python train.py --model="text-conditioned spectrogram diffusion model" --dataset="synthetic speech, music and everyday sounds put through simulated rooms and audio effects" --train_examples=39062 --n_mels=64 --hop_length=160 --input="log_mel" --spec_augment=false --win_length=400 --conditioning="text" --arch="dit" --objective="epsilon" --cond_dim=128 --tokenizer="word" --vocab_size=36 --text_encoder_width=256 --text_encoder_layers=7 --text_encoder_norm="rmsnorm" --text_encoder_norm_position="pre" --text_encoder_activation="relu" --text_encoder_mlp_ratio=2 --text_encoder_head_dim=64 --text_encoder_fused_qkv=false --text_encoder_bias="all" --text_encoder_qk_norm=true --text_encoder_parallel_block=false --text_encoder_dropout=0.1 --text_encoder_inner_norm=false --text_encoder_moe="soft" --text_encoder_drop_path=0.15 --text_encoder_kv_group_size=2 --text_encoder_num_experts=16 --text_encoder_moe_every=2 --text_encoder_expert_mlp_ratio=0.5 --text_encoder_slots_per_expert=2 --text_encoder_shared_expert=false --text_encoder_positions="learned" --cond_dropout=0.1 --norm="layernorm" --hidden_act="reglu" --mlp_ratio=2.67 --head_dim=16 --fused_qkv=false --qk_norm=false --inner_norm=false --moe="expert_choice" --num_experts=8 --moe_every=2 --expert_mlp_ratio=1 --experts_per_token=2 --shared_expert=false --patch_size=[8, 8] --layers=8 --width=128 --positions="learned" --residual_init="none" --optimizer="nadamw" --learning_rate=0.0012 --beta1=0.95 --beta2=0.999 --eps=1e-08 --max_steps=20800 --batch_size=256 --epochs=136.3 --lr_schedule="cosine" --final_lr_fraction=0.05 --warmup_steps=620 --weight_decay=0.2
Rows from block 5 of the denoiser of a small text-conditioned spectrogram diffusion model, named by matrix and row number. Rows with one number within an expert belong to one neuron, the router's apart. Each number is 500 + 25 x the weight over its row's rms, rounded and kept within 0 to 999. All counts start at 0. Numbers have three digits each.
After each expert's rows are labels from the 100 clips, of 14848 (inputs lightly noised), where the router gives the expert most weight on average: "strongest on" is what is common among them. Only what is clearly more common there than usual is listed. The data: synthetic speech, music and everyday sounds put through simulated rooms and audio effects.
# router: router (model.blocks.5.mlp.router.weight, 8x128), inputs 0-127
# gate: expert gate (model.blocks.5.mlp.gate, 8x128x128), inputs 0-127
# up: expert up (model.blocks.5.mlp.up, 8x128x128), inputs 0-127
# down: expert down (model.blocks.5.mlp.down, 8x128x128, transposed), outputs 0-127

# expert 2
router.2:522419526485557502500505486489530505486423527507464518514503499520476483489475513505497549478499499524464482507517503485524505502513527487555506470488490474476484476495496497488464503513502516487506529525572521527478498519479539492490490443505484501509475503521490510472524512484495501452526492511538518489464513484467476451501496539486471499509460449472498529517503474545497495530507
gate.0:489465539513526499481523511515541524469517529445464494543529498473504516471482500485424488468494510532495519503520516508485524496542480480512508500502492484474453552528464507483530483495522468510494485502504532508468508522500476518536475482495494485454477481525482482480518475482476500460498540458533522468523499521493494491464494558490519471485441488511528508496478547491543497486511
up.0:547510494562478485490475467532480536505452492544484448484565542440482515504553507476493491489510507490499456513488508514495465514501486502480524501497487483536485466503509478503476526524475553480486479475518534470482494482465513482488524549500490519518487480508526485490495503502494506501485536515497510508473510515480525490523527535480438508516478507476465527496526460513497526473449
down.0:513511471471505465488505510512522474508533502483461479485531474534435478512516454489486512513477514503481473493514489525505514533500468506465530506472495503497549509501464449480519492504452524479517520506551515500485451503510459542503454569525501440496502497508514524497492513533509471484494491531465519500461488494535505514471518525475484500535490495529452453461502514516507481490475
gate.1:465510481494463494505514517534489473468507490466493488524540477493470480484548501516462485468520482527484503487531509509476514515539488482506494527519529516513521450507518513478568461495449507520486475464500492518451505540542541512548485497524488455448520505509508462502517498467455514464496534511484517487475486490525501478492481518520547479507487475523487494466553522496532506509528
up.1:499549504564500511535461491486541515510563481504496494481545520504526515515508538515469499461495509479500470524457533483491495517542518515492518449480497486539462520489528508499446491545508464507500498509500518522540481527443480524505469548497489492482484456498532504464505480519483480508498497468503472485497493508491530467547508490491502533508508469474517501491476449480508494458484
down.1:518477464530463458461477496454505472524435496502527475480485493471533486513474484518509534541472486523509475528513453512554506491496497513505500496484505476543549532516476471514471510509507490517485475540520480534500521545515454484507465525520463494516500516504489522477507551519503509497488513482461506498517475499492503468518509497521473513498503503484475570516480474502494487422501
gate.2:514460454503529507513528516483502547510506516490474498500515458559520529496473498472496483432481516540487517498503503489492529479553497508484528489465521490496482511535547522474507493465549534452495472528487494542502505512490535535484466476519496465478470480492467511506521550482503503467527516459516498489484558510500517459438510499505478515492501497532518506495479476525526497516512
up.2:445501448467532491502531501482489519497523464485534516474521476493549520481468520496502519475487500533467540519485502509503491512497500493460506514492451498493476483548572529512465506458514511466494464519487465515489488478507526498478484514526503480491470511461512477483471494502514576486529502500490481489458505487518519469444537577502509471513466516484502510494488500503487498504496
down.2:445489462510533509496501521503516489516498462534527524524501506516556511475487517500517491482501492547507531493519479473514486503501505529567493497511531481518467532522566481501496509476511557432523470531491476526517521444522518489483516490480513501509506484499492517488491479479496545495475503537505459480454523506513487503531554549548512482488490481515548496503513511507468504503518
strongest on: everyday sound

# expert 7
router.7:469505534489521502461480488482480431502561489549494517495491517510461455524480469523501500478489527524496502467496495451510461508522515504516495514517509515515503483452495456494498467547463485486503544503522482523520512499496517525511557499503503476486490469497472503511501488503502496526513470494519496498480469490473493511524538462491492508444534459470482479511538512430459452486516
gate.0:454500538502451469532424490475508449518505476530556462554494507485489556508546511516495519517505514502535492509507509502473471512473505479503485526538515508518482508469526489501530522498503457546472485501492491488527467497506490485517483535470543523452521499509458507490488484535499499523503497496473497474552472507517486489560524461478509489510520485522522488493507482532519520510515
up.0:489520466533507476460509474482515513531499478498518523510502525483459503469486542520476484513535513451493534456524479517495491489554489537451522487521474494488468506548490477498492472479494489518528512501491514472530534500479497518516522497502492488498492509538471491464474532468473511520461543538485523472495523527465493486531541511529461536542471520457457469514533479476526464493486
down.0:437519530518474482515454487492505506506530499505490532500506492529451521525479505475545545506506511487541526532467508530468489497476500528518525478463542509471500533568464474492465475465495530516533490484512512493485489535487448464531455491463513521494509503484459477494493488519453511478514495544518513493475492494499511489493524502529504518511467516529442506502541476507527512491521
gate.1:539513521555476545462531487549474518470498537510508468467539544496511502499470490515456470507532505501484512489542516511508509473531488471492523550522497492500441513489485469491495439478514521494485512481441523460493495513486496488522512504472479500510490468502482511534498485469479459506465514492512514532482508544477476561501480478523496524503513499483519471481494516446494478507532
up.1:478478529515502487511501467510510519468497513482507516519523510456453508467526518515414457510521490488502500537499512519504497515481497493494475529522466485466505518515412518515480503513515493527499530513526533491486491520535443497564491466480521534476517527547499514483509454529480488493514522452505475503551474495491479521491473498489520471501464498496498497484478554506512505491485
down.1:504565483484527507518514506509478470513491488507505500447527548529496464531505499474531512543480495534487507484516539482503517520500484503471470499502530473478525513489508493475499498507491510455473522558514510419520535486505532499540502529505562449454475473517504534563484481508491503477434534516512500528496478503516485470508527496470525491509488493479482497511499504501525515487490
gate.2:443527506497519504462514500533488536464526549469483515452483527511489538520513544486437502498535532491475499497515514498495486463491496519494481545513469485503499513533531497517490497471510470475483462509484519509487479511474492498482471494490528476507467523504493466515530485508495522492527507483485545528461558457446526506419506484488520471487491511489502516498525518454472518483482
up.2:509520459513489482481520463466495561494477505463505464471494469521476516530505459479508500458500508482513483471476473478493525508524502548449544503497496507519488564509512516497438471503493553443478525533489494511510486457538482508506487481520483521527488518522455490497501501505467478461524477456511508496492507499480522539477509508536495554498535504490514505541491513499469465493510
down.2:522452502496507559459470479486455489477467532532547521538472454520508501464510485504497470548511483484493485519539473495530508481451505511539504507491513469584472480525531467528552458535521518513516490525510489521516481525511516508507495482495511478493498498500501461517504512510486518482486535487458510503497507515525477490505508458521496529528489483523528533502509508490471504445527
strongest on: everyday sound; number of effects: 0

# expert 6
router.6:519563499478523512508492510506511510489501463508507499491483512418528490476483489504493508537525493487529516493492518504479502492476493514467510483511460500528472461472486460510473473487411491496464523472509526453488496452482531495525550508476513495487518506476517505459497454476502494541487525541530460487490478510492495495534517463506523515545504513497514502484496557462503485507463
gate.0:507463545482488501485556477490460480477470528476486506497523480486501539510515482494492484460469516529479481486481530494524500497511503504566465474468468498517490564463498496529457482489485519492473573501556518520511522523490528513516557462518519524529498500495462537474487524494517508512506481496544488513487462535506516516484518529476479519501522488529485522485486465520509462511509
up.0:477551462469485509511488488508489472500486491492529469488502487550511501504468510506502491478494488515488512506487501514457494494447461506487510503539469481538517401510498502499508501488562510502540524512490473488468482497529485521500475441464512465505493546525473522559521507508499498494512492480501508534505511468521463471496486452456515474499510457548497502485503510543475510513486
down.0:500540519500481480495512517511524508490436502546514518506504470489529526478503529495484482477526497505514521498548474484484515492487494485507491519492480490494528503510480494500536495554526465480478522529514484536564466544526482488488508545524455482536500469523528493511522531501467476519493484483484515517481533534510468482518458508495491496513452442577482542484530493517489467479529
gate.1:539495510510497467479473510508519497488451509493475534494470505468500519454509473493493506519533439472514519507521528518512519500501490509456485487522520489478486513508446493429496489502511493527509496463483499517504473483532492428496461464447498539486512512506533522474483503495488454483499452513445519514504473495459503470545484463520535489532478496532521496531540514507495502495526
up.1:587507545478516490471501483521521497493446528490460544466478541520489467467503495521512514526501474454496508490508520502529510461468490491487491512522482523477501533520482467493487506518505534521510462500529482479492451534511492473510526481487510545516485501500511508497498481470468473495485517488494525484507488466505560506497472454463496485545449506463502526524528544510530508470497
down.1:575482524485488539546527512532516514500539535510489503523514482494482509519500483500454456474490518473511498509468492483446512480549499473474516486461470532467503532504462490462518501522452503516466519497492476525511516534485548562486455518523487466525470505497525490489503518538499475481527486555538513503520500504503476529483481490468479489500525483519503496454530513493516502504501
gate.2:510522459483497512541496530526511520449494492517516518451454490501506503467522520483484479504510448462516501495460480509479526517505484491474527489522517476509454498513482487518489462491502497478486487475432485452504495497493525469524516467485493521470534486468481493480520517454489470501481512503508565489472500521460506486478460483536511517536474506493554494471515540490544537545508
up.2:526499483569503480474503489499497541560469509455512496501574509522492502481481476513509471489479488507496505507549505504544524461490511516475480517457492498468521505523527506454497507508498513532497495523505526532484479517538464500516444518501490492533492518517513519512489469501453482510510454519476478530521499509586460510530488523471486513522484500482473488492465491519469470513497
down.2:547528538493513499519518524494515479511516526483496509476508489528460467524519503490507515470548498475482536503499502504516480474499528457508463451548497507483491492484503553474477493470479537507412510493492489490479513515520526545529475508490531477488517491524456484542488486546472503510481476458514504492530520530440513507520470500540468486471472489474484481497500512495516462469478
strongest on: everyday sound

# expert 5
router.5:532526493478533508501531503496514536515485516515494513508511486581461496474471511492458479440495499501478528492482493510479511458513473487453542457480497458484478455530495483484517474471510478482504508538475466507491521544498488530492470487493485474498463526526488521535539487485483481456517489489511517487495545503487501441487517506478433489529481473486526531467500492516523506526504
gate.7:511503498507483456526479508497520421469468506533507472523551487458489529524516496455543555521493471507475495514542494509499500552490536468550469508511505506472485526484504529526503513483515535514477471467497537528461456510483512475527477490481524527497502468490517483496520504471501522492498510513497497512494446516504483513510511541485510491478496429518480551517521524529510495495501
up.7:493468530486452489489468491521503438504520476523491532421505535473562506502516518492516510561510471464502511511501522498534519488486515493530494463517531556467513500492485498531455499547456490504483469479523563499525459478540516486502503484499492502499512487483519504475475526460519498525479511490513491515446505510504517499536471527481529521527510482503492505491510532479494478485519
down.7:522551496494465455453443485472469504495486503473528561507454492464506519500432542478509509497497478500532522506521492484489501467494515480490484538546541451514475533498506508529511476523502496511510473529517499514532520518516474451479492482507490512517483474524483519508529509516509526508502489484450469489466492497521496467494481501516500500498465437534477521515480501448482517478530
gate.8:481499521486438482515545529525494583504468527468489544492465475506479501481496512524524500499533507494492501487470492556502507494517448492496496480492454472492496482491500511521563475473553537528450579517487483479502521490475522494510519474497503491518514540509456507506522494507477485502481494504520504499454514511498494472452479505518516496491488505495491506494497479549544507479479
up.8:486482502486494507483482515505477511503535488470483483496475559495515512500516489470515480525489480462503476523500486527515500520485508508507485480539522552474542458503516516523459522557552428517516451521521495521492443507540515467488521514472485545508493507462463518507469516488503527500520494493493484507483488508513512520548522502497546487502491485446454509516497531460467522530530
down.8:455488501481508512494537508461492504493455524497490458498494465523504433502505509544555501442508481494500479494473483462490496505515494502496476523480498502479496530512464507507439551528503473520509528507472539514488464538501523513516530503515509489496501465469482495496510488466478502482498520507561484498458471499493537534488500528504531520489516519482481478455509420487474483459503
gate.9:516463485518517483528500496498505534492471519458490523489486484507510529508534486504475509486516479514515532493486528462521508468531517492449517481498530506553454513507505517455560481470540510483535500511489455526573453502499499504499450503487511513482523453501518510473511494519466475473514471494473528452498531507480529477482491476493513505537472529498540517539513488547522501500539
up.9:549477500527463550505503507498462504494489587541495486480492531522539512502515472507512516490507494512499504497518508498504503533473551501547479504518498532499494493490535488482546497449505508473504538494455467467485479492451511460480502528500521471483500478508507511514456518464492450521473452542495507507518502504490459550519499496464526485512524482470498500518498523468510516530545
down.9:540524509472471456482490476505537478497493572468491494492519487505541484505531492489521517545487506493502502490487523490488522538515466488454504518508516497475468529487517480487476494476519525464483481499448478509472523479542486519494491531483540513457497485501520475498493493533504450459514576572522517485513475498516519524490502512490515532467524515544496503532516506538511472469518
strongest on: speech; number of effects: 0; dry

# expert 3
router.3:499527478531466480539511520506504524502493504485553500513488500484511519499534523494533526557507483465535477551509489571509496538478526513487462535490507504494535484491505533544504538479469499548502485462468531464500495459501460471487452527506509514523534525526508455499481505524524513522462507518467490518516488513518499520490481492544531483520513520482502462507479480504539528463483
gate.7:551522480516489516477535508523486541521473498524516483505528513484553525500466480487533505468526514557488515485491529512507456515485511512451522485505482495510532480507530460490478506482519502468500488532487503485527498479480531492478509520486483525519493507480473535526486512505477468540514436571484476489457525499544535477526522480464512469493518503502450504480538479492490494445516
up.7:485431420524503471491486501518504534509473524533497527494499518523483517514547526492493491503504507468516499470492452527520482451502499499453496505481476497489504439507499489477506520480522540489518540523468448494531476513472456470475481521473531521490512490485518482506517479484438475506507487498466525462506558489544487514508515484484509511506492516490505505517532491511511561504512
down.7:502535460488517509496509488522496479487550502483490473495517490481500467485514501499486517509480502500482479511503512523521480520521522472534507502481499479507460592484498484521518484471492498501418463489445458530484542516511513480493469485506512489508487507471519479486474510491467479533529508561546581522503522483541473493508533490528480477509476480517484470506537496463500492500509
gate.8:524502494515497509469476459476518503444516495492491512514493506501487519523502474542504480519500477484484448478494542539558437534542486507496485496480502478482502505470532461470489485475495499484483525544470496524492473508515469517530479501501480550533545462546508462537519551479494537518494530509490504514491533552481509472527470501503523460511521503504520502485451496493485511507463
up.8:497518489491515476544518537516469476549497529496514504495491498502505478492523520457504515485490509518533564514494458464467508469450513512478501516545522510522509482528475497512523513526492504522523482471510486433535491495466564501461499529469486454483506546484459549485464470515499455497487468511486499447514499490525499517488527518462473496492503505472474479538525502514514478500513
down.8:485505482504497510477471461542537481560516510484518476520515499478486503536508545526521482514506476508481510479473487474559455474525498510497512490498459530508485506512504538536519512512497508508484544466529509518532533480528495548468485508518511511448458518525502533506520460475539459533525515480465494510503468550474518528523522485494456442496494501505484521507536476490537507496520
gate.9:465522494532509468517511496484538512536483491467512489495501489469524483513530471449529481486427469513572458525498495492474532471482521548505459506512501491469486481513496485497513487522484497514544477495508577545479509479501505514518500511476510525493485495484521527473486528466517515536517499528511450523537485505479480501520494549484524523499500499517462473549481504494493481539507
up.9:516548459493479479464510483471500453515522461480504537461492506522459553507474468501494489460444462483526516479478500489524531470512527503466541522508518496514475521487502477509508484514468526466487489523486507505494507528514468516488524527514481495484478500507482540519498464480542550518531521501531481470483446536491505527517510499524469524495490519534504493566489466467487470526484
down.9:501472477506473523525487498489508548508496453527507518520514542496473480518531483500480524538429514500480495472486471498453526501476497547506521475513479516503465518478504523515457513533466558489534516475481527512488497544471506541483518517471458473488476500502459530482514505490511549503493508482499473475499488473497502512493505506541482469503534504437494496475471468539517528511449
strongest on: band; dry

# expert 0
router.0:508528514520421492499510490505487496502491495433474467487507474488520587533525479500493493492483492504488498469511540468504521488478503524539513533495514509484495518536508519493505509488550465476497441484525503521508450526473520512494503475505522512502494467467545513506483502497498486495520494525491488478528526531512505525475483536474486522486476539554488555534494498565492495500499
gate.0:482478480500437500460502485523460501457497499463500449525532487456528536518530507441478514504527529516510493486511499494509470520509454481505499535482492488511482528466489483492536504468531470486517507496469518494554537484510511509526508536472523516517520532524476469452488504524488498496503538501465530475534477512495503505461536514488520503530500538529523471484552511451519505466509
up.0:476518505514448520489499448512452523489524514484522524494528488510491554477519479529468472468508506493520502489491512497506504525501473470501510575476491492507465542489500507466510466466497532474511529522469472466526525504535461471533535488522503533465524494490489468471494486510498459489522491468473535516490501473490494533460475506527491492476476530526540445483500520495524545476531
down.0:487463543507471501513490509494526513516511530523461533509544536551511431515553476516517523530492517494500517539510541517476475481491455476508485492494493490488487427520473478495556494446504500492507486462521546507487525492542489494520464470485486463509506501503511480528498511482499481485489504514500521501524508493489443513477512529485455493484520496512518508511517461560524490527494
gate.1:529547499490515511528483444462476502528525494501512454474526503498543520479522500496490499499494493528507487507484481521443501530498566514490459485549496528558527499518488492511500512519467524529499481506506472485455511480495462512481482507510454509454506487506533459524461541496545523509476512503492522518481470524509528523490497470545491470494519509473487478512436518465473518521495
up.1:491487525477500470483508481537518483493473518467497478499474526533468460535490522525486518509536503453491488517509471487463537494485453466553515480518468480497546527504469476492484487500512489523521543487529443489491510529510507532495492504508537494534526560546502531522534446512476444445522502493483495492494490484510490502481459492516521498480496463486527536466521513522501497484526
down.1:516510478503502502486520464523462518490485511484505516522501469504527519455472500537497494469527532466521475469521496483515461546515508475458554496479531470493530493504495523507504546534513500544477499490512454539492513496499508482475510524544502535538525488482504504462472481489496493568510503493503501533479451534496494483478495476525539489524454525509531518529543507498507532520565
gate.2:488541529497490498495491528505533509489521498469517514515475502471505504496476486527476480527508475506530508491534502548482500475513503525500467507521526502510474551469462490526494478516480453557463516544500555489513485507534434474533453471471471511468510501535504495479517483514517500533467519477513515472529479503495481491508466499460526486483474504545503461506460563490527510485459
up.2:488504496484468474477517528559474525491484481470491509520494489475476479538547506503490487485541495496527512522469478547499460485535480539490491525472505513506478518454569469540504465499499502517452540529508502452582506484487499489530496518516496521483528527509479514482499508520488498499477527518514480451516511545506513475491508514452523483505497510519519525494516498495555497461483
down.2:527495524525527495498528501417483522467514502489526511480457494533520480449492450505513506494484541515529509545504500506486473492451489520502464499525455516477530514533487479518472481514492508483491466533484522460485458501477507490503505497473506485515503525528502455499471482525501486434529481508522539495496527480549484488467466500498530473470507496524507501503475506513493452494438
strongest on: everyday sound; reverberation time: dry; dropouts

# expert 1
router.1:513446485490510529473504484509490514485517513552498504492548499532511514485497519466475484433508524523484540512486483512495482507515478482486533527502497481524455552503487511503518469501558525467498526539449488517484542517523490506519526462493469483473487505515478492507541507498489532473558533418480528513461498477480486494488523503497503484494463515512514450485524510468514520495509
gate.7:494540499506459500508472499527511504519506451486519486485513512465525508481481536467528508526512499486521492508530485539504476510434495500457522517543457479486495476474476450503522506498468517492503499477460535487469505461506506500508498532462500468519500564512498504510511458491507490511471536509504488526527493474487475494508520472477535475550501555491490500471526556448498502464450
up.7:520505499497510515509428509499498484492500463473510499560531496468555503489496488524533505501528512545493487457511507514536484527469508516486522491497538498481514502448456522473538486552505484498496523490531454507506520480535478474488489497479482473504456532464484507543484497518507466463488512484534532442504491464529537460495472492499506455495504481488502504512496453519465480470514
down.7:504499530497489488466525500488475500501469487514518518472532507562522480491477537511455514515539483511550485550481472522453506514547470520495499527498476497497492494474464512474491487507496494462511483442539485471506552500501518538526519473504513551529463547509495515473531471491526490525496471498464525553479513492494519531497521491530526545483506521531510482499486503507453477489528
gate.8:484501468485459495497508457535525489526493455511459542550496474520497516491481505453488498499500552465491525549506419531450498509510543508498506520452480493474519473500516533492504533531471483535492468442538504494492522501519450479491499473520525489513505479474493492481552466505496492527508466520487501525498531501485505518487507477492511473495508507501495492492505498492466558513465
up.8:504506483483477520495537458536493527502486466531456541531509488511500521498480517428452497512514542494491534535501472526469462482483544512497516518466414465459499478485483488510505511533472469497504501512528495515523520530494461502501508483472500534510509502490485526506531489522497485502544486499511485522526567496484477496457499461464517481507505502480521512494500521483471555511500
down.8:512505513491523516491540455468535504490461510483555458521479480517475477508509517467500530480516567525479480549471543452454516482531517499491500516474459475522504485483501458514493492482493496487511489542482513523476524486523469486491454507513436480499501546487487491460549529481530520517505466532518482506515490507487509492485517540537456494496500508485535495509494495519489544519510
gate.9:500553548502484461537534489505498480526533498461518528470541503491500528461481451496469480486470476499484493491532494519500528506516490507494497482500496477520499530518480462469461469462479523545505528465482509488482493517534507497533499514486503517495482483491471498555485492481517472494465451531533490551476479548500521483490506462551492487474507491521553509477481522503545466492541
up.9:618520477492504539515504517493485479477532522534524444501499462552489511524480497436541535474491514492501540495500484477478482530495494490534531457493504484514475528441519521528525488462500482464485494491454517497516482541490519530469485514494486509494502503512464533507518514495506478509505521484475517489478510507475458501503490521506493524471533499533509521493490491513521487522511
down.9:424608520468516531490481498495510518477536504511489471494500445515477490472498483511474453476528501567505524500529530495505519495489479492575507515471491489522510541507479496512485516468510491466460513492506489502500467514550525507476520476520505493525517515470485518467488506479534512480506452504504485491532516489492521518524511475496502509515513496556499479491506491499476500517488
strongest on: everyday sound; reversed; number of effects: 3 or more

# expert 4
router.4:477558481462526487506484516491501495521535469508532504516458518468509435503505476539540508570512497472532489481500484497496503498501502491473483461504512533520537464491518465477499503509420491524491497488516488459539496444503528488497505549512507496509525502489519475471464492508494465542461475554501483484506481494528515487516489475527521507512525497458495455487511499465481497501491
gate.7:498505429506518460476531552536522514475518486495503484510491490466501515512471483490503483532445489523552463464539514528484478514501465510456506482508510507553468493462491458483513498461514471517506522488485528521545513502478498495505527516489493571512517468492465496484511496528502511547479491505480534479498515555504474512522557477493495518454496515510474487520494466492494515480500
up.7:539514479548506526469528501505499569495488510512480488492564508451508531521476475515486475506470470511511460458523502519511505507499502506455503493470461498529484468482499475468501497479507496496520533498479512494516504515475493498510542524456482546517455502462505500511492472474485464509472429528490491485470501525550525523526525505507488505501498515509428493499499493465513524467540
down.7:513461445503499485480450472502487482490481483540501507483433500507565507506472463495477500517450515551472490511481488541502518491484498498519504523504472528509497502485528496490480496499502465493511474518529473474522488465494460501457508485470459483475512501535513526495482536481533554481500540485475494535462489477517530492465549532473519541533496494496482537514482486501472506482540
gate.8:478499519482493497517480483489491556509497486513483493519494492479487453496551501532534496509535507543495494516518500502498498544516491499511518497529513494528504495525525510470493537507493560483501538519517483485471497421469560477520486528494496459472510511535452481507521519521500505501472546507541505494542474499485509480477507467497538491535459483485521490522520515518524519479415
up.8:490499506526484494501456484534524478493472501544524485520517435499483497476472550523502507481530472503467552533490480475522448483526510504513491493522496491471485529493518489510488514514481526517470486467536504468485495457491544482480520498453499509496480523510476555534527550434486489499468480488507523474506497501507492467515520495538486486526491457478505529470506563507523459514485
down.8:538494453514488508480455498485533482505505513464487554536469483505505526486520469500471497507504504521522497509520493495466485506453512519476502541545496508483496518508509511508457463497474517505528447508530496485540483429470466492506525518478482523497517466492468461505510517473524518495511498493424503481448479484524513470497481489468547514508490491512534530489467502468497556529503
gate.9:518495470519491491552531490508491560496442502490502548536526483478513502486486523474519483554493478481537473503472517535497455490487519498490468536544517471486543491492491488516465499488470490516511498456485527532555534510464472508459477488484462493514488488496482490465463473497465512491513486489459488520522514485434477498501500511542524465500492480477492509491520505522525546484476
up.9:519493493525511506486506528486525478484526510502483518491448483484480488525510497531467513471520518514462517531518487506489522535486495509495501490432480521512460491505486532476493510523503522487495506544506458482445446486504518455553523504481562562498567522514501498511525571519486473484497518504529497510505508491533523450519505487447479502474508511488480499510497500491477477469526
down.9:516497491510510536467482500462488522472458496483498506509507484502535519454526524548456501508494514488493496523511521495527517501517541505468504515516517505550491504494514507534502512511567523499533433507505488485501487510565487510522517488526516524478541515520489489509489525550519512495552493471473495519514469475462527502514489457431512515437513495498503487529513472464538475510470
strongest on: band; number of effects: 0